config.toml
model = "image classifier"
image_size = 48
translate = 0.12
patch_size = [6, 6]
layers = 10
init = "orthogonal"
optimizer = "muon"
momentum = 0.85
orthogonalizer = "newton_schulz_5"
adamw_lr_other_params = 0.003
epochs = 119.7
lr_schedule = "cosine"
Rows from block 7 of a small image classifier, named by matrix and row number. Rows with one number belong to one neuron. Each number is 500 + 50 x the weight over its row's rms, rounded and kept within 0 to 999. All counts start at 0. Numbers have three digits each.
After each neuron's rows are labels from the 100 images, of 14848, where the neuron reaches its highest value: "peak on" is the class under the peak. Only what is clearly more common there than usual is listed. The data: rendered roads seen from a driver's seat, with toy cars, trees and houses.
# fc1: MLP up (model.blocks.7.mlp.fc1.weight, 1024x256), inputs 156-207
# fc2: MLP down (model.blocks.7.mlp.fc2.weight, 256x1024, transposed), outputs 156-207

fc1.422:489464506428428498456527461548466552437440581550577589491437563519480522533469474483487476466405425511550468568567416509554498501452464573515523479477480523
fc2.422:521554477450569547627472518529454565443623472478485388537487480555486500430587477397554342454627486540465534457484463523486384507547446448552541501479523478
peak on: sky

fc1.557:434473619473526463483431540575497536416499516469421483420445545478430464507496482510549480504489566492431554471485474488538576532542526572481417574457495462
fc2.557:537460447523486470576585479538480481504525560523458365509535450376542633540464523531465511480504403414521470417559470506467457459490461440474533469510466470
peak on: car

fc1.202:435492463511496547520543538564521492587445518571509531520535549455423572513566452518532439483490570491443524470491456468405488472569574570497465454477468435
fc2.202:531590425518496514428475522510520469533566347460486468599450423567447459455516451499495426418615514535552563527499561475570527561473523431472601583423481541
peak on: car

fc1.651:448464488526511507527504486582417469440557487489495500590590485577461515512509409559503511476513597463479373538533549378483541411561520529515587502693504518
fc2.651:516491499524425457522473500491572534508481490455489523441547542403571424478483518494525410587470580429481538560473503536507435487568432444548496475586531473
peak on: road

fc1.30:458501446469561515582464516504476521423589444555551491492494563521498576540570526460511539547425488503439467586536513471343455541524491471545516478549424532
fc2.30:467537527486415486498436476477472432542460464381480456543455414522514417470377534510477462543557468473486442544413436449595529362466502484497510573452495480
peak on: car

fc1.646:510443580488447407490441481514469446506570551436445545554454502516556539504508593518528547443502482542517519524534545605522476512480445528504456538473515570
fc2.646:543595546447628499570510550592551537521507435530490521486513557485455522450510329475493465512364528436498452521504576476507443497542519454495473455540511475
peak on: verge

fc1.134:565546552507492458485430499644529529496541563425534469577519525505513581546487510576402563555481513564490437463526494410470476435471526530447547482479521509
fc2.134:504492537480520541525639409439482487438466420546442539481478441466575480491550506430515465478498454396537513515591490568458490647556507475566511570462509478
peak on: car

fc1.147:383482507573462432506422587486517530491509576411503458509506565412558495428420459476478498516490525553422532585543501480561526606569457563527575484529550515
fc2.147:525498473445501516479482404519542466437438365539481567483513389511501446482579517487502538548531397499558475429572440442453434569454461514484455550444507468
peak on: car

fc1.224:469507457507449434447474559499561491427491524399556558448591507462487627514479551509533446514522434474494460500516441468514489392464512564417501482534395523
fc2.224:536419461523522475492366447487558520442510477528489369521550452539496363462547447412471507561386527510464551479426472585538527503491519464502446515493506471
peak on: sky

fc1.427:404530442501490588564460524485488531436550597506530624534495392491468526518545453517526485497505416526545547472518505570456481438578424424455497500467443525
fc2.427:460494496505539488510602475478502436590431437514544491431561496454554419446439521470493533542515501500503442515450595453499485485499540491574467563497518482
peak on: truck; car

fc1.268:481436541416471541479492509547472497388516573469504516500483517445488453499411473462452540449505523484518646519499477471487501532478501387478512498633490560
fc2.268:412440468473539485422557529500438457559498514517562600478520524519510495580553532539524528554410538492532524601518605517588466511422479632500504569476472513
peak on: sky

fc1.228:516504543493413489512589572583567486547533462479498481513500537537498500510512480462463455556490600546512534559500447441483441455495582462380509413409572455
fc2.228:472509460526461537448508500500403494466493407440564529538476375537428474491527381445504550502444421396487511486583430493479557572529501579546560499365514505
peak on: car

fc1.232:489506497510486381443537479500484485608531441480503528453530451548460532523445598523545548515548607479459481429495573496533448474480563444506555453542392454
fc2.232:522648499506544570670467549468450464450415461602561415562435517543503522440441449512494560497532520489542467640493449506555542508490550544531428593574605524
peak on: sky

fc1.432:556504447463438489501568499460416481464573608533530483462520508400492473541411486491436489459523508603439520522459533477563534519586525521443525529547549542
fc2.432:531519529450544466459466547514440488475498497612460359451572340507474520474504564474595446507503484466542517490489342622490579490464560466486547457500501438
peak on: sky

fc1.300:478526553485452448435542457508516506488498476511530557491502419433539412374482520452480570577548489571579560448517464570515512533554492485488434430591463539
fc2.300:504529593512532540508463453480523403544509485510442483512461515593547492541455411528427472522472417473507474512451550519444502474457514509482499492472515462
peak on: car

fc1.16:482586437456496500442406510511454555582507551572526397438517545502434516583493514443441473598521595476487595480577653487478543481430405600408480549427541544
fc2.16:503394523448541455511497433523540417516482599496467570550560483483596504495467494532485545573503543473581475520479368465531521519545535456501557468494467499
peak on: sky

fc1.429:476469432477538667579504505572509508430461534562492436538444465429472411475421439391373518544520590458425463470513500525512510499497601575527555479586485517
fc2.429:457456434543487424531506534522513519486482473492499473401463548523498582555554484522476387432462553471597493547476493456563462478506418467423463526374559491
peak on: car

fc1.378:516461551477485470422415509507454430603461435370489437525500588506504519566490541452478465434451543453523628512429498575460466490478456534435383450484485563
fc2.378:517536489465492627534573467540547597495522516512541461386456458473429442534580500488515388545558496446460533542551533506493442596459551576502504562444508519
peak on: sky

fc1.535:424384497430444485471468516528534576504462438503479468484485594478469518534517452373486529568515419560412444455500528478561515494464553599503560500463533473
fc2.535:481529580509511455586482519523470426500489519475482458587485443476588564500526382400514465470493580426605490506604512487485426505429523435531446502523406561
peak on: car

fc1.587:410449502419560497463525479581447617587380469484429428512475479489489530499531553416474509409542561458529559509518487435513492494510587477513524522435454499
fc2.587:625475427541457542524421484494500444474480421567456552571503505442468454489462443523488499436540539494491565550490471607443566477556513465543503455520545517
peak on: verge

fc1.104:461404530482571530518528554541486560487443473437458552499557426425406463487575556469469468502454512493483536481456467448520396538517471576395460577448461588
fc2.104:476480516508426509554551496525566532451402519492433452466448530491519636599486518478572458508518460468471598512464677555484492431493531497518471421535515483
peak on: sky

fc1.258:533616503448499535482463477529499478466616532464456462440568538469489465523436457549477575470584451467593442528571540443451492459433529607511565439491483527
fc2.258:549420474467506506391558484580591581531409480581505524543538429466549495501469465492486388557563485545459453506460486522409530543542447460494452562513518438
peak on: car; truck

fc1.510:554524455524411521511443521593463643516487434559591555535500526559428406537545503535510478535468413536464497582538401498476569391523508390560573428437440443
fc2.510:441434450531588471649462468455516460447539452440548458460447520588477505465410452473539423546469552517492454511454503430536437549474462574430492574407536542
peak on: sky

fc1.585:502457444521430497489521585517597521473501460450502503472516416552511622506447500433432539533551554574471441544559471460464400555535459418520512440399444499
fc2.585:542550499588480575408454401519494529479548414394456497482485472501424544523467524633586480530491471419544492444517460538399452487457524492524578480502541518
peak on: car

fc1.37:523469521481537512521450516510505456420492473443597544439417537494554531452563379490479636543529457433567445437546432456560482437496478487544566512479509506
fc2.37:485570450522462535513501448534489492556559444448585469482518471474462457460521558496525436472443618542493392573476586483490553534453557532478467619494561498
peak on: house; lamp

fc1.650:393577485517401606546409505494461487456477578456536613522388551511572496600503515491478496510465485405512590527415444586560532508573418484520569471416479589
fc2.650:557367492510590443537521468507453438558541500468471467417510432495446467469477473550440571471498498454554458481432552435472408447472524524445522555543482416
peak on: tree; pine

fc1.18:527475417444601544487568458541541518522523452409512549538478488530506503510447459514388467484470456410435457408566444471521529467529508464523515540478470492
fc2.18:429502498471370499597449475480517489510471507451560510475491563493536521483527551455460488514608465556547567597444461533505515440552472499571549470587518448
peak on: verge

fc1.437:584475459483512502442525492524519521452454504515609448466555484497483563526577503473480568488439503500444382472425512412555512414532411473386441554509436503
fc2.437:476466462435458496599467506488466523541571469504519573585418548531492424586479536516484624501510385535590458548534554551475437557558585474507406491487569477
peak on: sky

fc1.276:494548332503474504422551471519493483559480461514536493516523499470506496451446477447437503527500418422581489540429595499534477543405594568591473484435507482
fc2.276:504423501354449519530505476560514500470530536499455526462492417506575508479536540459454502470490488433489500443528381523563633478503414496532635485565455366
peak on: house

fc1.706:503560409497507533504530383479440554541575482515562577495505477426616512373447529431496520496568444431572491504556460571599419469503562531508520525461367458
fc2.706:385450454501549446623502492436528527523485468495487481491487492561513415429468465524562512410542522512488428510514488375504526483474410505517540496564612498
peak on: house

fc1.426:560512559478461492484503497475540481497517450484476611558521497483496486454457484474567545470455436437448455573538476480513537447466591517474487555430500464
fc2.426:496540531467618543595518411550479539507563467479524506569434538545432451507491435394438452566493490532466556493571560529515501553465505479491530501549428514
peak on: house

fc1.365:471473480510538513540508558554534593476470428541463557563501480505442433563461483513493480469471454513502505552449443491524515523440490397450501481469536521
fc2.365:461506500501552477470501452487438513516543386541589508566529499534553542447566481409457551511495483504449554515504556521501554501546539637448408501529538498
peak on: house

fc1.573:611579472480563537543467542495520581598480509512501458533528463524509562601536474465547519496462467496554442557512517443437555521490467496482437517484450470
fc2.573:411407446454523492429455478526474536438445457452529473520455551570497464502477460504562469455588618523465510452564472576544446480501558465474450418532538536
peak on: car; truck

fc1.489:461507417457594434496585471497538516410512506574488602392567554468523507524490495532505373455426477503467606502527449506447527442565456519399498472516477490
fc2.489:477454476388463494588470561485592469404580509503454494505523473547404599469473488500570271566451507588546589532440472523573530489465461535554548441595471406
peak on: sky

fc1.687:533463431580368475498443511435486396531467530486583445504513476550526483437486558534557459484623429471422458514554543528536500544491515508484527500399620459
fc2.687:460545466463549550484535520529477526476492517533449443516469438429543589466453574471528545410449477488529580416526458529494464440473514497499548493513478549
peak on: road

fc1.129:349480396432452473465570629588508534502421486493480531405583461495510469433520490508470560547502559537525530532513494399466416448551462496443483518455645471
fc2.129:490570572514426528468409547489489521533441310395484496445412503487529533424550452450498491493554476470502540435471467514523434523501502511556497441423582452
peak on: car

fc1.438:476471449544491487520554525491478479516452548465493599422590463531443449480498557513533508480483548521458417534339572435576565439482537486433498527540487491
fc2.438:418533458458474548595497446475516500611560474512532601528561479427531435593538594480460552503582377476531494437568527535502411477534470526526459411528463531
peak on: sky

fc1.84:401522419470520563461516493552622571427533495540531496439524544510538499599474533515581445569382508529475390496568462512508451432544477512491537543499539509
fc2.84:570472487542531442439517507508470456416574525478418451525370441531488537372488447475490508489504532515549603545394434526550541482463484427520563441490460444
peak on: sky

fc1.236:538584488467487530523451545514450552582552536492554573464469509527554540491470555497432509455503483407436526564512499482471455531606486522538475417488463513
fc2.236:517557472556509453459465466432483468499531519543512440512565547444504461474584528471530490453579556539510430448545452494441445498452545358508386543513453483
peak on: sky

fc1.763:562499451515456581523509388486494581582532526497481510475534570502565513603471534501496462518470515510483559517456511387438490528455589454633528535480502556
fc2.763:485506503479494517506458531628535452528460461503471466582557540666502543491506527502549526521493515548480554437544475517544448459437423485492549517513500544
peak on: verge

fc1.694:397597511474528503535480499506498428529501574545480452536536500497531442580561597456544599494466437542489515509496572475449455487521558484535539485490506482
fc2.694:609531500519535464529484440568466490477392427388493542581453506481433493433467494498438419506525506468488479515425477489447454502621432521439419486465460486
peak on: car

fc1.663:515502493457431470459504540447509422505488545503538454467503619530499609522534566417431574455454531491491544474590575511503528549463508484550523650544562619
fc2.663:468499501495545474518514370583570490463500411471464559447495474505504484503548467544567464558560468493631465551468531496461553434551505476480389469488445383
peak on: verge

fc1.181:377549469598481519489423638534463585522537509508533540552572469564477505580514427493503562472540510556493537487429486430571395508540523442508444498555471515
fc2.181:523491466422538475439464466518541520547487457502456457518509452430448512491568445495460496568493498462575460482519497515555614493517508546534381529405621552
peak on: car

fc1.764:540644421546538549495505580551488499525445514612535447569537521522551522488479579482574527487458528430564477491552480509648464526524552473491501443494507490
fc2.764:506443488466438417451454479549504561450510446515408520455596450529499466538533531535471537486414498568518470461443502474473510546519518495453510424510604552
peak on: truck

fc1.308:517465419533544474608513559523601570401499554442501475564465473480513585505590432365506550485601465590517535525470529485488509487531543571546584551581517492
fc2.308:416541537548426491454509480454543494425538447483491524467424465445485506466398551532552547452394511449558502424485446473508387535412490498453490529497564506
peak on: car

fc1.110:540566506474428426521590584525589509488567592462513575527491547491489497517397560453487595501530551513535488501440525397509437416519425541525508534432534529
fc2.110:461420459557540544581518440454431459544536446518533434540539484547512466489566450590514450612430411435559546433483537513487475473543488322506524441611514518
peak on: tree

fc1.322:501584551516408501513572620540495595456499515486487546503558475406503485554529449488505554492592619507440575449546477524519487419500537558466509528441543389
fc2.322:567533504485467441536501505453498477499501376431520489530492460560500479428591487446480488576441551461559587501449516483437469561497519458511492475399519416
peak on: car

fc1.372:643482497579486494460452489569399507545545501440546525549444475464542539417447503545507489522429372530491457487441580517461573486476447508524569591517470512
fc2.372:514482551497502515449464495530479526588502529553423514477521537482493528656536462474450493518671480500465425519541471432583451464561515554598471486483520480
peak on: sky

fc1.448:548442455565531553537488559503610564417376574540499558471602505514495516489526533481453575487535522539431524543415548501603474533501497523406457573590502469
fc2.448:432549534445448587502519428538489446486517426455538482546577478559589425497504458441554485596539513530608477469547536598455552491490491461480511413495512545
peak on: car; truck

fc1.502:523500402545499619443502518541539428427446442533443478481520542563489435451492467501547487488586485488528449434456453559494468413584516518483423427530464473
fc2.502:558516537459488478520440489464543552553567456467672599519500490503508544543544475523616557484478470616538467595552616511540442519494422534528527498491518528
peak on: sky

fc1.465:520471495471477564588558597592387543561597628600442477498531494488528472522523478485584516506468437470387398588610551579530433548468530480487529505467539483
fc2.465:467497496535461493489410483390463510506463438436591487499522410538549515448556448441529536541583553542594518503382500419560473465511501518539429465465470537
peak on: car; truck

fc1.269:593480514473559490461493556454457494534450533385498525492554500526487482550529470585445430512485512438479615522435461492481513486568516543559446487477497534
fc2.269:452549454502437579555543438599580570556498359508458476423475420479438433515506528427538560558544495567497547462494562449538447538488546468489518527568464537
peak on: sky

fc1.712:448556489493471441426561460470474541510467514503496505497375476497516485526512432538488488542418617511424542525498468453451457532529501437428540578465491552
fc2.712:548413440458544432541488494447472565489519492527417557394576583416516570491451495465493548465560438552487522479530486534478504483446483502483504522454502498
peak on: car

fc1.695:454455471503555436519590480554457464613556434466569637532463523421454527483444474476545604503431498520591496472491525448487565445422566571434526501537491486
fc2.695:486507552536486467656468530519562575520579479510490548549471514547469399473517505578474555455483537457363619477537607485475572595496495548470540580513510530
peak on: verge; house